A small segmentation model, trained from scratch: batches of 256, 145000 training examples.
Rows from block 10 of the encoder of a small segmentation model, named by matrix and row number. Rows with one number belong to one channel. Each number is 128 + 32 x the weight over its row's rms, rounded and kept within 0 to 255. All counts start at 0. Numbers have three digits each. After the name is the row's rms in percent of the matrix's.
After each channel's rows are labels from the 100 images, of 14848, where the channel reaches its highest value: "peak at" is the part of the image that holds the peak; "strongest on" is what is common among them. Only what is clearly more common there than usual is listed. The data: rendered landscapes of hills, water and sky. In brackets: how many of the 100, against the usual share in percent.
# convs0: expand pointwise conv (encoder.blocks.10.convs.0.weight, 432x72x1x1), inputs 0-71
# convs1: depthwise 3x3 conv (encoder.blocks.10.convs.1.weight, 432x1x3x3), a 3x3 kernel
# convs2: project pointwise conv (encoder.blocks.10.convs.2.weight, 72x432x1x1, transposed), outputs 0-71

convs0.81 097:167131127121087089103084131142122157132116099097068167191100181119108176123150118172122140151116060143153112139178176148164171052144136089125187133107097099134142174171171129159141150157146115097070164128153142091116
convs1.81 096:169180158071120129106114129
convs2.81 110:095140116115131118113170100120058181159164125146077133070108119156070122100144130138123138133102118108044061152089119112121067125097160118123116141093088134102121167119072124173112155143156156148157064113071113185123
peak at: centre (36 vs 6.2); middle left (28 vs 9.4)
strongest on: fog (79 vs 29.5)

convs0.408 091:089095120066158109093156102115163125088107113140151135097116146100140095104158171127064126125164166135122162064136075172111085139197079081190111117137113159089103094080074099108122100132119127094140117103115151085181
convs1.408 105:106088086132176117081133100
convs2.408 087:125081138127128083107054113110201073147138167130094129113085108123111102106161145110119165137135175133146141172134139186083139164078144133121121154158084159153131173117122075107177097142106159180113173115125161182058
peak at: middle right (35 vs 9.4); bottom right (32 vs 14.1)
strongest on: snowy peaks (93 vs 14.1)

convs0.220 091:212130103156146138134136169139175143141137098150117132106086140065112201169116091143123131101139067125159159170125087156105193114161177180161176133173120153104103160170135141139173136136144144129144118147131062073109
convs1.220 082:131166143145128169082093080
convs2.220 086:151088102094073066145110107159165124090157082146141104099097091162123143098131115175119130116139134115127065127147101127125080132134080093164178149118098138061140179182100185115117153163127127092143080143120105046091
peak at: bottom centre (36 vs 9.4); bottom left (33 vs 14.1)
strongest on: dark volcanic rock (57 vs 14); red mesas (41 vs 14.5)

convs0.144 112:143153136095114159147150174089072130137132098147168154090125168111156144077179126153102144126096129143109113084140107116141090148177103168162127144115127173121125044120118202132053095047119165122158113116095184114139
convs1.144 098:145118114182120088161158082
convs2.144 094:072139138115122115108123106093138071167165132155101161117117233120110156161140069165125195139148090155131140089137133111154135086107122113116075137116081129116090129167158101130112071078099134121120099136172113202078
peak at: bottom right (46 vs 14.1); middle right (44 vs 9.4)
strongest on: snowy peaks (94 vs 14.1)

convs0.180 091:155133131150134084141111120120178153135163146099134093108172083187111151180091113136149137172137117174121137083154075130170121143149081100143145142114122123080122131143173097219116074137141165111088131050183159081149
convs1.180 094:087110093093080129096118092
convs2.180 089:175174072137094108111126211120168120138115121154144118099112144083134137112078110168103130122215155073156119148132136135133175177119136124174059170125112126134176141104124088090101123101070112139184138151134109097080
peak at: bottom left (56 vs 14.1)
strongest on: purple alien crags (52 vs 14.4)

convs0.262 107:101150131100096161100136128106160121172165150143152128116130033112091081178094131145122139126142117092104074109169140159085112144083110087036111090082151103134099108095127135157095198114112164173157113134105129175148
convs1.262 118:104075149092106131161127078
convs2.262 116:135135082133145108103111141126060137060105111150164083164115151101123175122182170131100080192141110173126150136122115149136170189144087061078140090148146095160124173143155134131137131130131102112123146135170181086201
peak at: top right (41 vs 14.1)
strongest on: red mesas (60 vs 14.5)

convs0.282 109:082140119127088150091110129166183176119158129126138171139198106094090134129166133160148084170128150135144118191121142111130105075133215153070181143151093118109136134090137142141146128148106131176129111228151106139159
convs1.282 118:120114127128108120136218145
convs2.282 104:160139190077131166191131104130132139114135081192105110178103139114161069137094081157166149129041138081106105095060112105154073104142145131156090211137154105099139105122114123155168143139126127105142131144135131125138
peak at: middle left (32 vs 9.4)
strongest on: red mesas (57 vs 14.5)

convs0.46 090:174150108158088143117162122158099133136094162105115145205097182132127095133118142132174112066147129071106207135130134098080130112180139157117118155159151149150105192105108117123149140147130134133205152178143083131057
convs1.46 065:176120126160077123178153140
convs2.46 069:109157125115163104127077147110192115087059064109145065112138111133151099128091143076169102159159118129146157086115133092164070076157155130150082129118160152128167131108098116173072076159117157123153086090093124087135
peak at: bottom centre (26 vs 9.4)
strongest on: purple alien crags (71 vs 14.4)

convs0.207 105:072092127090138064153087134114169154103134151066107136129152062113162110117126102088150101189151137118181103167175146165149139108128145164156090080122166088185141144140123152168087138150174149177134175143170155117096
convs1.207 079:119145159138131177081073140
convs2.207 075:033085092176141157161105110134143131136078070179097143085146140035103110164132086111139109150119159120116121110119189172132115130138176122112084170143086129124134161159122138161102121109102114100132149183099098145078
peak at: centre (33 vs 6.2); middle left (32 vs 9.4)
strongest on: terraced slopes (32 vs 14.3)

convs0.158 109:168141120155145116160159087123071145090178126160104127192096121099151150140127157093134094136137065097163163108089163136124142127067184148114131178179123134177094122143125117140123107190228108130142185135119095113110
convs1.158 109:112129148141118118196129068
convs2.158 095:037161166133162135160097151129142126141106135113138125127112132137081126116143152178132182125152202178123085139130097063119090162083166118160109131149084134142136137160062105167153164073105079129142187117145173137164
peak at: top right (69 vs 14.1)
strongest on: fog (96 vs 29.5)

convs0.252 092:161110088118137155135171111168122123148052123121134087124180127117149174127113147159064114087092129099156158175121111094175155063127134128174186109179111121118113176139207094140097109152161147117064186132131136112131
convs1.252 086:115117113179172148079101155
convs2.252 097:152094151120114118125077139117166100116095095135174089177085082180195151193126091160119147129094070143119138125123159164088142141166148147094127140111104116124118128138205154152088153143164148141059155093197147169124
peak at: bottom centre (27 vs 9.4)
strongest on: water (99 vs 44.3); purple alien crags (49 vs 14.4)

convs0.215 079:179141164048114179150105151156155173119137090065132137122117190125135114100093133152104132117122122145084173109185125096128119093155102139123179142107066124103164162169102097183076129104138105169108111178143081179116
convs1.215 096:157082116130143063142091125
convs2.215 059:127140111170123092147137134185180143182124082030154138073165158159121166126152154105166145133133165145129120140115153155139215190099158137130134085165142088163117106105171156078164103122120102175128119098128110094120
peak at: bottom right (56 vs 14.1)
strongest on: red mesas (45 vs 14.5)

convs0.197 094:152089173098146159150095117215103118153123127156046187105111170093071112065146116132153139134124154164106124118140147133128166134097142102144133150085134138157155083144105168120142124092173135170165161184089149163190
convs1.197 106:145103149118061130114082097
convs2.197 090:180187152148117087132138140139145152106174090152158139083181148134108085160130206063139141083102117152194112084096104164144066091111175198131101119184101120103124154125111122099118108095118117153111104127178130137141
peak at: bottom centre (36 vs 9.4); bottom left (32 vs 14.1)
strongest on: red mesas (39 vs 14.5)

convs0.423 100:148156093176106169100081139161183165195134137145203151153107158128099119141112151129141153078129137103061180110153099101146131109090142075086165161155123120086174148141086117144099109120110127168095206148117151129170
convs1.423 095:142074150160077155134096114
convs2.423 089:146151131126129138153117095147108094137105156145145131198127178131110106139218141093119075158145210165177143122071137169154113106099070149137119173093129134179181147156142171111135091198136113118153172143138126094108
peak at: bottom centre (30 vs 9.4)
strongest on: red mesas (45 vs 14.5)

convs0.71 121:143159175153101200143172135160135135145164084072151172124127138117136147117161096075175159112137142180086174162111119122141163138152181136150088141069092144144112154138144202096147122139160139132148069129069091079104
convs1.71 085:154180175124077129120107104
convs2.71 100:157155134122103075138140104110150107112088172146133128095187094132174139127165196114170151133173162091148132146100114125095149061135136126167169159127108079076128157179185140114175102134141113221082146097115148126101
peak at: bottom right (38 vs 14.1)
strongest on: water (82 vs 44.3); snowy peaks (47 vs 14.1)

convs0.189 107:137220124122110184136169115078098161192167143161134128030137141117123115093171125151110102127149084208158146152170101115149107152156079146134129137134157169114118096121109151105102156105111157119170117161098120079142
convs1.189 082:107112146113102175143074172
convs2.189 096:117163141128108184116083102097171119196173146147132170095103179111099150139132058150120205139141082168105123128134117066119110105116149130154087155067154153102153083137126083157121080065113090145113082102112127144129
peak at: bottom centre (26 vs 9.4)
strongest on: purple alien crags (49 vs 14.4); snowy peaks (47 vs 14.1)

convs0.77 093:077155143111101187137175185129124098113113132129119093140125057144132126149143157138174129099135072145146135164112146117161074128130128163085167079100090153100166108124212117169071123080128139178165076168095109149148
convs1.77 066:161184164122136116077104113
convs2.77 097:160165087119154103131124145111155067191085188096062096115070147155120123105181103126158152092152167112108152068115107144131129104144140143098075140114150133072099149150099138049138073119117111170090087116147092131123
peak at: bottom left (36 vs 14.1)
strongest on: red mesas (48 vs 14.5)

convs0.185 110:166188128205147120174115107075096167112104168134113106086162072125168109152152102126107063116106109194141116110085170084133081133106128137125167172135145131101050083164129148106100148162138146084162114115155121139108
convs1.185 137:127123138058130186142102131
convs2.185 114:100119151128142164110096083122145131088136136139093136132118168111117104096095138046140129146144198101026094128134094021149094121121112105131101176143123056194136142161101119116126164109120134140147116126097110135155
peak at: middle left (38 vs 9.4); middle right (27 vs 9.4)
strongest on: red mesas (68 vs 14.5)

convs0.378 129:109126142130102155136143188115146207177128147077152138116093074104108093115112145129147091194148114150133087151170163122174158141114157145101036143141109150157113110117128126139105130112137189154176096216144131083117
convs1.378 109:106146135097084196140132101
convs2.378 128:106140175124157144118128119126130072126130144108096109134112172157146115127141162113113202102100104062129079134139081124094101129099095092124143066159172183080209141179144154165175167088140145097072166109122144138090
peak at: bottom right (34 vs 14.1)
strongest on: water (81 vs 44.3)

convs0.193 099:145120117118108196113177101145129188155094133109113161169079112130101142086163104135147128122121045077138138097130119066155087071069131120081101138146078163140140133188169146091111149169186133121115169147155121141161
convs1.193 093:093106107164121127178160175
convs2.193 105:117086101094139120087066136099105150089120139130199093156158130100144081184119099116133093128101163122157077112089110208072081145157079164129117050144103162132134092113118146140120140152147168134112138124155165171175
peak at: top centre (26 vs 9.4)
strongest on: night (58 vs 24.8)

convs0.238 095:138142097142101127085154174114201132088141076145159111092125101149072119125126086109204132070136126139085152080146124152090164134118137159116191077092083159090163146092112082106136144117111141121100059183125127120154
convs1.238 104:131129104094199100136146094
convs2.238 080:120215103146109162170165141137137124120165111156096092082139168123112100098157151126151163139159166159064152088120131102148103189171113143214175089144097109131188143158079144135156150122090163131139161142139165125084
peak at: bottom right (68 vs 14.1)
strongest on: red mesas (64 vs 14.5)

convs0.288 094:077127070118114139142106196143129119111175103080144137124112114122103094197158099118223131150142079118075103140120106080088153120120111151093102102083153133104172187163123068128185147092122109133127091088106118143131
convs1.288 084:124129125108206156100126160
convs2.288 092:132130092158059143160150135150124176136120075110079162118141133065173113181086149183164102123149143162102105125091113131095138088109138148172121122064081126083197056157109130125123106184120092127124113145141103178127
peak at: bottom left (39 vs 14.1)
strongest on: red mesas (70 vs 14.5)

convs0.186 085:165145111132167067125128109055096160098084160098151096105131109126080131199135126077135100146135076120170132059109098092145119129108130078100108111109183169184089124149142099133070151151179168096164124106148148127134
convs1.186 101:115134105137120105092174194
convs2.186 100:173070122125120095166120108142128074131122184092113139113120124174162167146200109131128145132090200152166133127157151098128091111081089169073125149115108082095079105106178179143094121073135062121118106165133162133140
peak at: top left (52 vs 14.1); middle left (32 vs 9.4)
strongest on: fog (62 vs 29.5)

convs0.364 096:092147104089139093126195150063183134109101082136122106138110111092115102106111141176106113161181138149139159104115104199110100115164108167161121102125155175123092097100080184219103060136124106118152092138124136127131
convs1.364 134:111143121148215152132139123
convs2.364 095:128156147135146132139109168103195168158072036119138100151141122122088106164162115120074175095162151139103097136124117179121089163174183142146087098116107128136106089124085135146087060142128128098158170193133133104092
peak at: middle left (39 vs 9.4)
strongest on: snowy peaks (100 vs 14.1)

convs0.410 091:167141088160158136177174143171107119102107167108117116096166159175154122126108130121116116048119124144178136097074117124176124049205128115127160074184096104144108133131099119105130103136111131124085133150165070139067
convs1.410 089:152143160132211135128107130
convs2.410 090:111077113133143117126120072048143109121113127197130127168076122123161137114144119193152123132163154174051129170125096150117155123162121161072080086139115099147107102104146104092111118197157131094118078140169181136109
peak at: bottom right (36 vs 14.1); bottom centre (34 vs 9.4)
strongest on: water (99 vs 44.3); purple alien crags (56 vs 14.4)

convs0.79 102:131159127204113120157157091155153153086155137124175128117211123100074200136110113069165118093125123165162166127115158179123121151134121140141150104115123117140095164124089118208134089131113184146122144073097093092091
convs1.79 077:105125156150182150089081144
convs2.79 096:116152156172095134109132074116125100094134092179169121111169162089205174167147148120114160129108119157118180138154142108120131158198114109143063055115099092081139142167118121137086077166149149131108123068123101083122
peak at: bottom centre (26 vs 9.4)
strongest on: red mesas (87 vs 14.5)

convs0.276 099:130106122160165168167135151078064154164113120141098155147103103141105121146158178097133104099105050147171145129080104132142121125104144142082113112158158149212124124099142089114058069183159129145111149126162139137199
convs1.276 094:123106145132126117148201178
convs2.276 130:139122117159111120142129064161122091103154170122122115086144127203140076114165183197098129161119164200131112098159131123121099181102121148145121139072114130098123115170137014171160137130129173138154129157134142118135
peak at: top left (38 vs 14.1); middle left (32 vs 9.4)
strongest on: fog (100 vs 29.5)

convs0.92 091:136181129132115147114131133107120158130115150138147127119194140217155152103114058109160129155096102178126107153149084024133116068210091087114161118150170105069138108126143134133169086146116147120100130134134122144134
convs1.92 073:121117158141187137157164175
convs2.92 074:122161059152152147136128091099158115131094088205162145147144154106107137092135115148159114129122121150111140073096142166187079151144161116115134136093065145057113109183114093186064112188096108101114158118156128105096
peak at: bottom centre (26 vs 9.4)
strongest on: snowy peaks (37 vs 14.1)

convs0.415 117:128106172186070107131100145156157133118099138120063097156128093104086156114099141106121120100171136087141127123181094081160136160103123167147164097121072138123112113099226112101139140048087152107085154161135111174124
convs1.415 123:126139144152100131161197169
convs2.415 113:112132136103161128112125099155181157089139073107109127090178124119127100184125172162126110133072139142137107073124120127094137087137115124159092072131087170152131092179097143219107138112097084061177173174094134141136
peak at: middle left (28 vs 9.4)
strongest on: water (71 vs 44.3); red mesas (42 vs 14.5)

convs0.9 090:114144142171163110111121130154130099110136092095110100164130107160106109184089156213055147085104146116144165056129144132170142114117129121117095140141142100119087133209141124179169121160131087080153130126165049102110
convs1.9 094:148171113167148136134121196
convs2.9 077:123100187124073174117178077117124062113104118202087167149107067088172128131110076127151147102134145120085118127124159117074133173129124076117113141112147114102092128097182125111134115165078139106147079120107198141105
peak at: top centre (28 vs 9.4)
strongest on: snowy peaks (68 vs 14.1)

convs0.311 098:087128120103171068157068112137107126132088137109113083192148120167194099181112125094051145131099072145196091153089134065116126122112077121130138114184155109131140165159093158144123118126148095085119166131147107132130
convs1.311 109:107139162080150192148126113
convs2.311 091:078087146139116131083148108115141101134125134159098111108095170143148108091121182118119158132139138131035112134101155110119133104148197098157104090139114132021163094128195125076073159162124180105147110135124135163098
peak at: middle left (52 vs 9.4)
strongest on: water (100 vs 44.3)

convs0.350 084:149110095158074099112146166159108159114111157146145136149140120114141142107128117120136069127166187173120113167097204147157182129115197164153108181157143100203163167143134125111119125171174110158118128165121094060080
convs1.350 103:157118170192112169126112144
convs2.350 085:138107129114124124150086167128110078140100129173099146122131132171142133163151083140127101111163168069066126124125160143131043129123107064156160145127151104102137156124067149179197091193131065124158160109159126076138
peak at: bottom centre (38 vs 9.4); bottom left (35 vs 14.1)
strongest on: red mesas (70 vs 14.5)

convs0.138 089:145178151167137159249096093131088173106102154099094140200147130093149159157190114105155104097122105148136149112139121124148147104102182169137108118128143095131130146154133097139083047136152126116127134115160187130157
convs1.138 097:121174148155159154098085089
convs2.138 099:123132144109135169130163135050105143148115093205096145099067098087102124104112134142133140076176122135132152092050106135127097062135132144089071146123177178143112131157117154149075129043131143130144138139100128159156
peak at: middle right (44 vs 9.4)
strongest on: fog (99 vs 29.5); night (60 vs 24.8)

convs0.349 099:178072109142201080109088114128118140126071084158089143142173159110154116170047117143105129087202141121120160202120131131081116089112131116131136140187145092181110142133099138090138088140152117093159170121151123131125
convs1.349 082:123130077104100064142159125
convs2.349 090:124145158123085137110131107090135136169146158111107209063105128126120105136093178094186180064114125135133157121115140140178150072122178129073114182121146189070107158159110108117145126122137155182089118091085114098102
peak at: bottom right (39 vs 14.1); middle right (26 vs 9.4)
strongest on: water (100 vs 44.3); snowy peaks (32 vs 14.1)

convs0.203 091:045104124158142130169120107159113113134118134119098162157072106126117069167135113120160132060189150096108106194117147077057109103148161107125112153101151134122107144098119125125208164143129080108168122163104103172170
convs1.203 082:161168152136082155097083129
convs2.203 091:148110144142106117088216160086104119146079138175191109138146071083150084116130187133071197120109120148110122157155134115172133149151110088138098132112142109110104120117117196117159124169128115055059133099152117130127
peak at: bottom right (33 vs 14.1); bottom centre (32 vs 9.4)
strongest on: purple alien crags (62 vs 14.4); red mesas (37 vs 14.5)

convs0.256 098:175101093154140152092133150146180086159120073148136113146112132150130135171080124115147226089139156120097141146125112086060103155158175156145148071194144109084177143090132136115173124086092102109087106106149146159132
convs1.256 095:156130101190091085105127116
convs2.256 098:133176120086178082137159140135112135119062139147111074161157119104107119089128110107096115154145116059116135149100169145174107086156161077173146164164133153069096235112132149141149150152115146144108085160127081144115
peak at: bottom right (56 vs 14.1)
strongest on: red mesas (51 vs 14.5)

convs0.84 097:142161113080134170073136160089113177166176152099152155129107126089125090123091107124134083156127127154138096146161148135166148131158115195113088104062163160147129133078118153124067144131156176198204078127100106126134
convs1.84 111:091079093091099083122129123
convs2.84 113:139143106097182107141086121157129162091131064096118086185126144147142089124148111177125050170100104142116162121135190147141114148115085163116157068127136120187091087111110130130121169073117124162150107153199158113181
peak at: top right (34 vs 14.1)
strongest on: high relief (68 vs 38)

convs0.91 099:106132138066154170121189164113117119135186078185174118117172086112109106145140150172141065100174085143116144128110118149167095167158081191149116116173126172072161162138158125181096114118123109148174100139136099103143
convs1.91 083:095094113141156156152081081
convs2.91 087:093115174152123157086130115126095106177134131146093153105097174133133102162138045125127171110147155122132112148084137083146090112087111100121044128026103144110160093146115125165140076108088098112187087141102120137119
peak at: centre (28 vs 6.2); middle right (28 vs 9.4)
strongest on: snowy peaks (81 vs 14.1)

convs0.36 097:123119130187121121160151083118145150166128206102102134166115101124191114114115095127083143121127101136128178102197104110138153114183149137074111087142152122146127155126170141153113097131241136143115162134157205108116
convs1.36 084:137187145181144131105114088
convs2.36 086:114107122127147135120184110150125161173146070180126127107101137087087104126052152120113152042112120105107113122093090162125056125039159123097093152156141127095114163148070119102107114090178162138131117131125076131138
peak at: centre (37 vs 6.2); middle left (29 vs 9.4)
strongest on: fog (78 vs 29.5); night (53 vs 24.8); land: desert dunes (36 vs 14.5)

convs0.281 092:093177133150125074159147134123145144027098119130126107171115084135159138145121162127133129142169122113164075140095125166188102109124131145055162093095108118148098146149164076146131112165128159100124129136162086028099
convs1.281 068:159192159150149150098122099
convs2.281 078:099163185087103157104114116115184110194132130126094133034148126119092084130110146114168195108098111114111122162088139090131109047141159147114102106123127085127117113114096077186146095139108147156126072085092102116123
peak at: centre (27 vs 6.2)
strongest on: overcast (51 vs 24.5)

convs0.402 093:121113135111120133181133107118078189186138137083055131137146097172194134135147149110071124113108078132148133106141139094187106132059130106075151159109125123114108107160133099195061112164129112126096142128131194166145
convs1.402 079:137185163075119138113097106
convs2.402 095:069105103108151140126125124098100136139168102134037093059136081094157120086137089098132176143158123118111120136100107067135120099105143147117114112143155151147094104155056100172135148084153195109172103126081089147075
peak at: middle right (26 vs 9.4)
strongest on: fog (84 vs 29.5); night (65 vs 24.8)

convs0.11 088:070138169105151177177087120132115125176115137072079146213165082139141068101080110112078142106171134071146127102165148104130125112082139159094140133116122133119095108098121101106136147107121187100129195163084144116107
convs1.11 093:165188172101125125103144102
convs2.11 089:146121122145163099147139092075089147209170091162114092097121112124142152085090127177156169078134102094102069093080138103145096121136153109113137152162149126083137143129077126143166195136187172129075113111085085148119
peak at: centre (28 vs 6.2); middle right (27 vs 9.4)
strongest on: desert dunes (40 vs 14.5)

convs0.420 093:094143180105091140153102077155080154157107136079110157141074116181124118120164151162152097177142142080104154084106147130135125133056170119095106156113065118097098159098071106186130119147177083134146106182166145117130
convs1.420 102:090084097108181121138155155
convs2.420 084:153083132076109150106087066089116154111087119208093084162140093157130141203103062155181151135083102137108126142125122161083130164108080139148101107082106154154105162156151113133093137137129141099103081130154179162146
peak at: top centre (25 vs 9.4)
strongest on: sunset (55 vs 25.4); terraced slopes (41 vs 14.3)

convs0.170 098:132141162156162168169149142165056183083133126186138133134188162161116158092111120080123158127130147163084138226099130091128138097136110110180129146167168154160144149109133161110205152130070127138135095111138126129154
convs1.170 098:147143139098126103083089070
convs2.170 093:160082108090126119179061109169108148120211141122116088164181163106147166126099149103119131134110134114218127111164145146163157098145071163176120090140094159139098144155122145161138093108073131145086162168160154099119
peak at: bottom centre (39 vs 9.4); bottom right (37 vs 14.1)
strongest on: snowy peaks (32 vs 14.1)

convs0.57 107:149131122125146163131094151166107131102081123197108158115182199164142143106124128084145103113140174144141141209139116113111156090131096124191158162157114142117169093131086147066115085158092047085151123115114109109169
convs1.57 093:078102082091089119151146124
convs2.57 109:121112178150117163108095086112127119201151144145101175056090136112100151158141133113132135098095101131122134157123156111150082173080208116130107156115146155062097137107114123080116095094084128177078098107101061164110
peak at: middle right (43 vs 9.4)
strongest on: water (90 vs 44.3); snowy peaks (49 vs 14.1)

convs0.82 093:144137157104167093139148147082093154126097120093138147109169078177185155131128111118037111177148106082136127136155122073176131111120177127090175129101126123084070093101082122165091159186169162112116126132140171144100
convs1.82 090:111095083160174155131158159
convs2.82 093:130112177041150122142114104112074154155120095169086111072133093149122100151153085097105188108064121153149108097110162119152151159074154168118083098109094173135105116175131095108119157147123109074116079130102142188106
peak at: centre (35 vs 6.2)
strongest on: water (80 vs 44.3); fog (60 vs 29.5); land: terraced slopes (37 vs 14.3)

convs0.159 104:120136099096134110147152114111199121158142135128125115175112100125134107103166123152141113139087087096174156119154132114135109049141157077114106121112129091105123140149186187203087142159217093120125199110175173122118
convs1.159 077:084122079097112115178144154
convs2.159 115:151071087139129137104053137113125173090097120158196118160073127132135130136113109118096110108118155147167158164174127131132107121157043168152137110096188121153102140081129171127098121097072115111118158125167191103190
peak at: top centre (36 vs 9.4)
strongest on: terraced slopes (37 vs 14.3)

convs0.51 111:111142136187071167070127205129143122141124134138181129112108145137119166182096095132137114155159108154069104125164177101113114134125116153146086108091114157112111148152146094072097168101071177111114153060102107056115
convs1.51 089:135125141091082105090091081
convs2.51 104:132158080108186060170128132083103064120124185144153134167103125107171118095148128169142096154117135162152188136151083150127150128177118177132177112115167040119089132144102157137124072120122101167108097106155169141143
peak at: bottom right (43 vs 14.1)
strongest on: snowy peaks (59 vs 14.1)

convs0.86 118:118096097123144098105115130085192097165160070103170140136110168108121061120129183138156125158123187102090099084108152190138113157176115141115106093142110089066179123061097129161140129097136074146139103124167142085145
convs1.86 112:143106116178090095170110093
convs2.86 126:124121095113156145136137104209083111111130124140113088166139153091113089129149099113114153093051128070119138119128176107217148110098136109116132135190113126156114220210117110164107134128146166124093097138140121138093
peak at: bottom right (51 vs 14.1)
strongest on: snowy peaks (83 vs 14.1)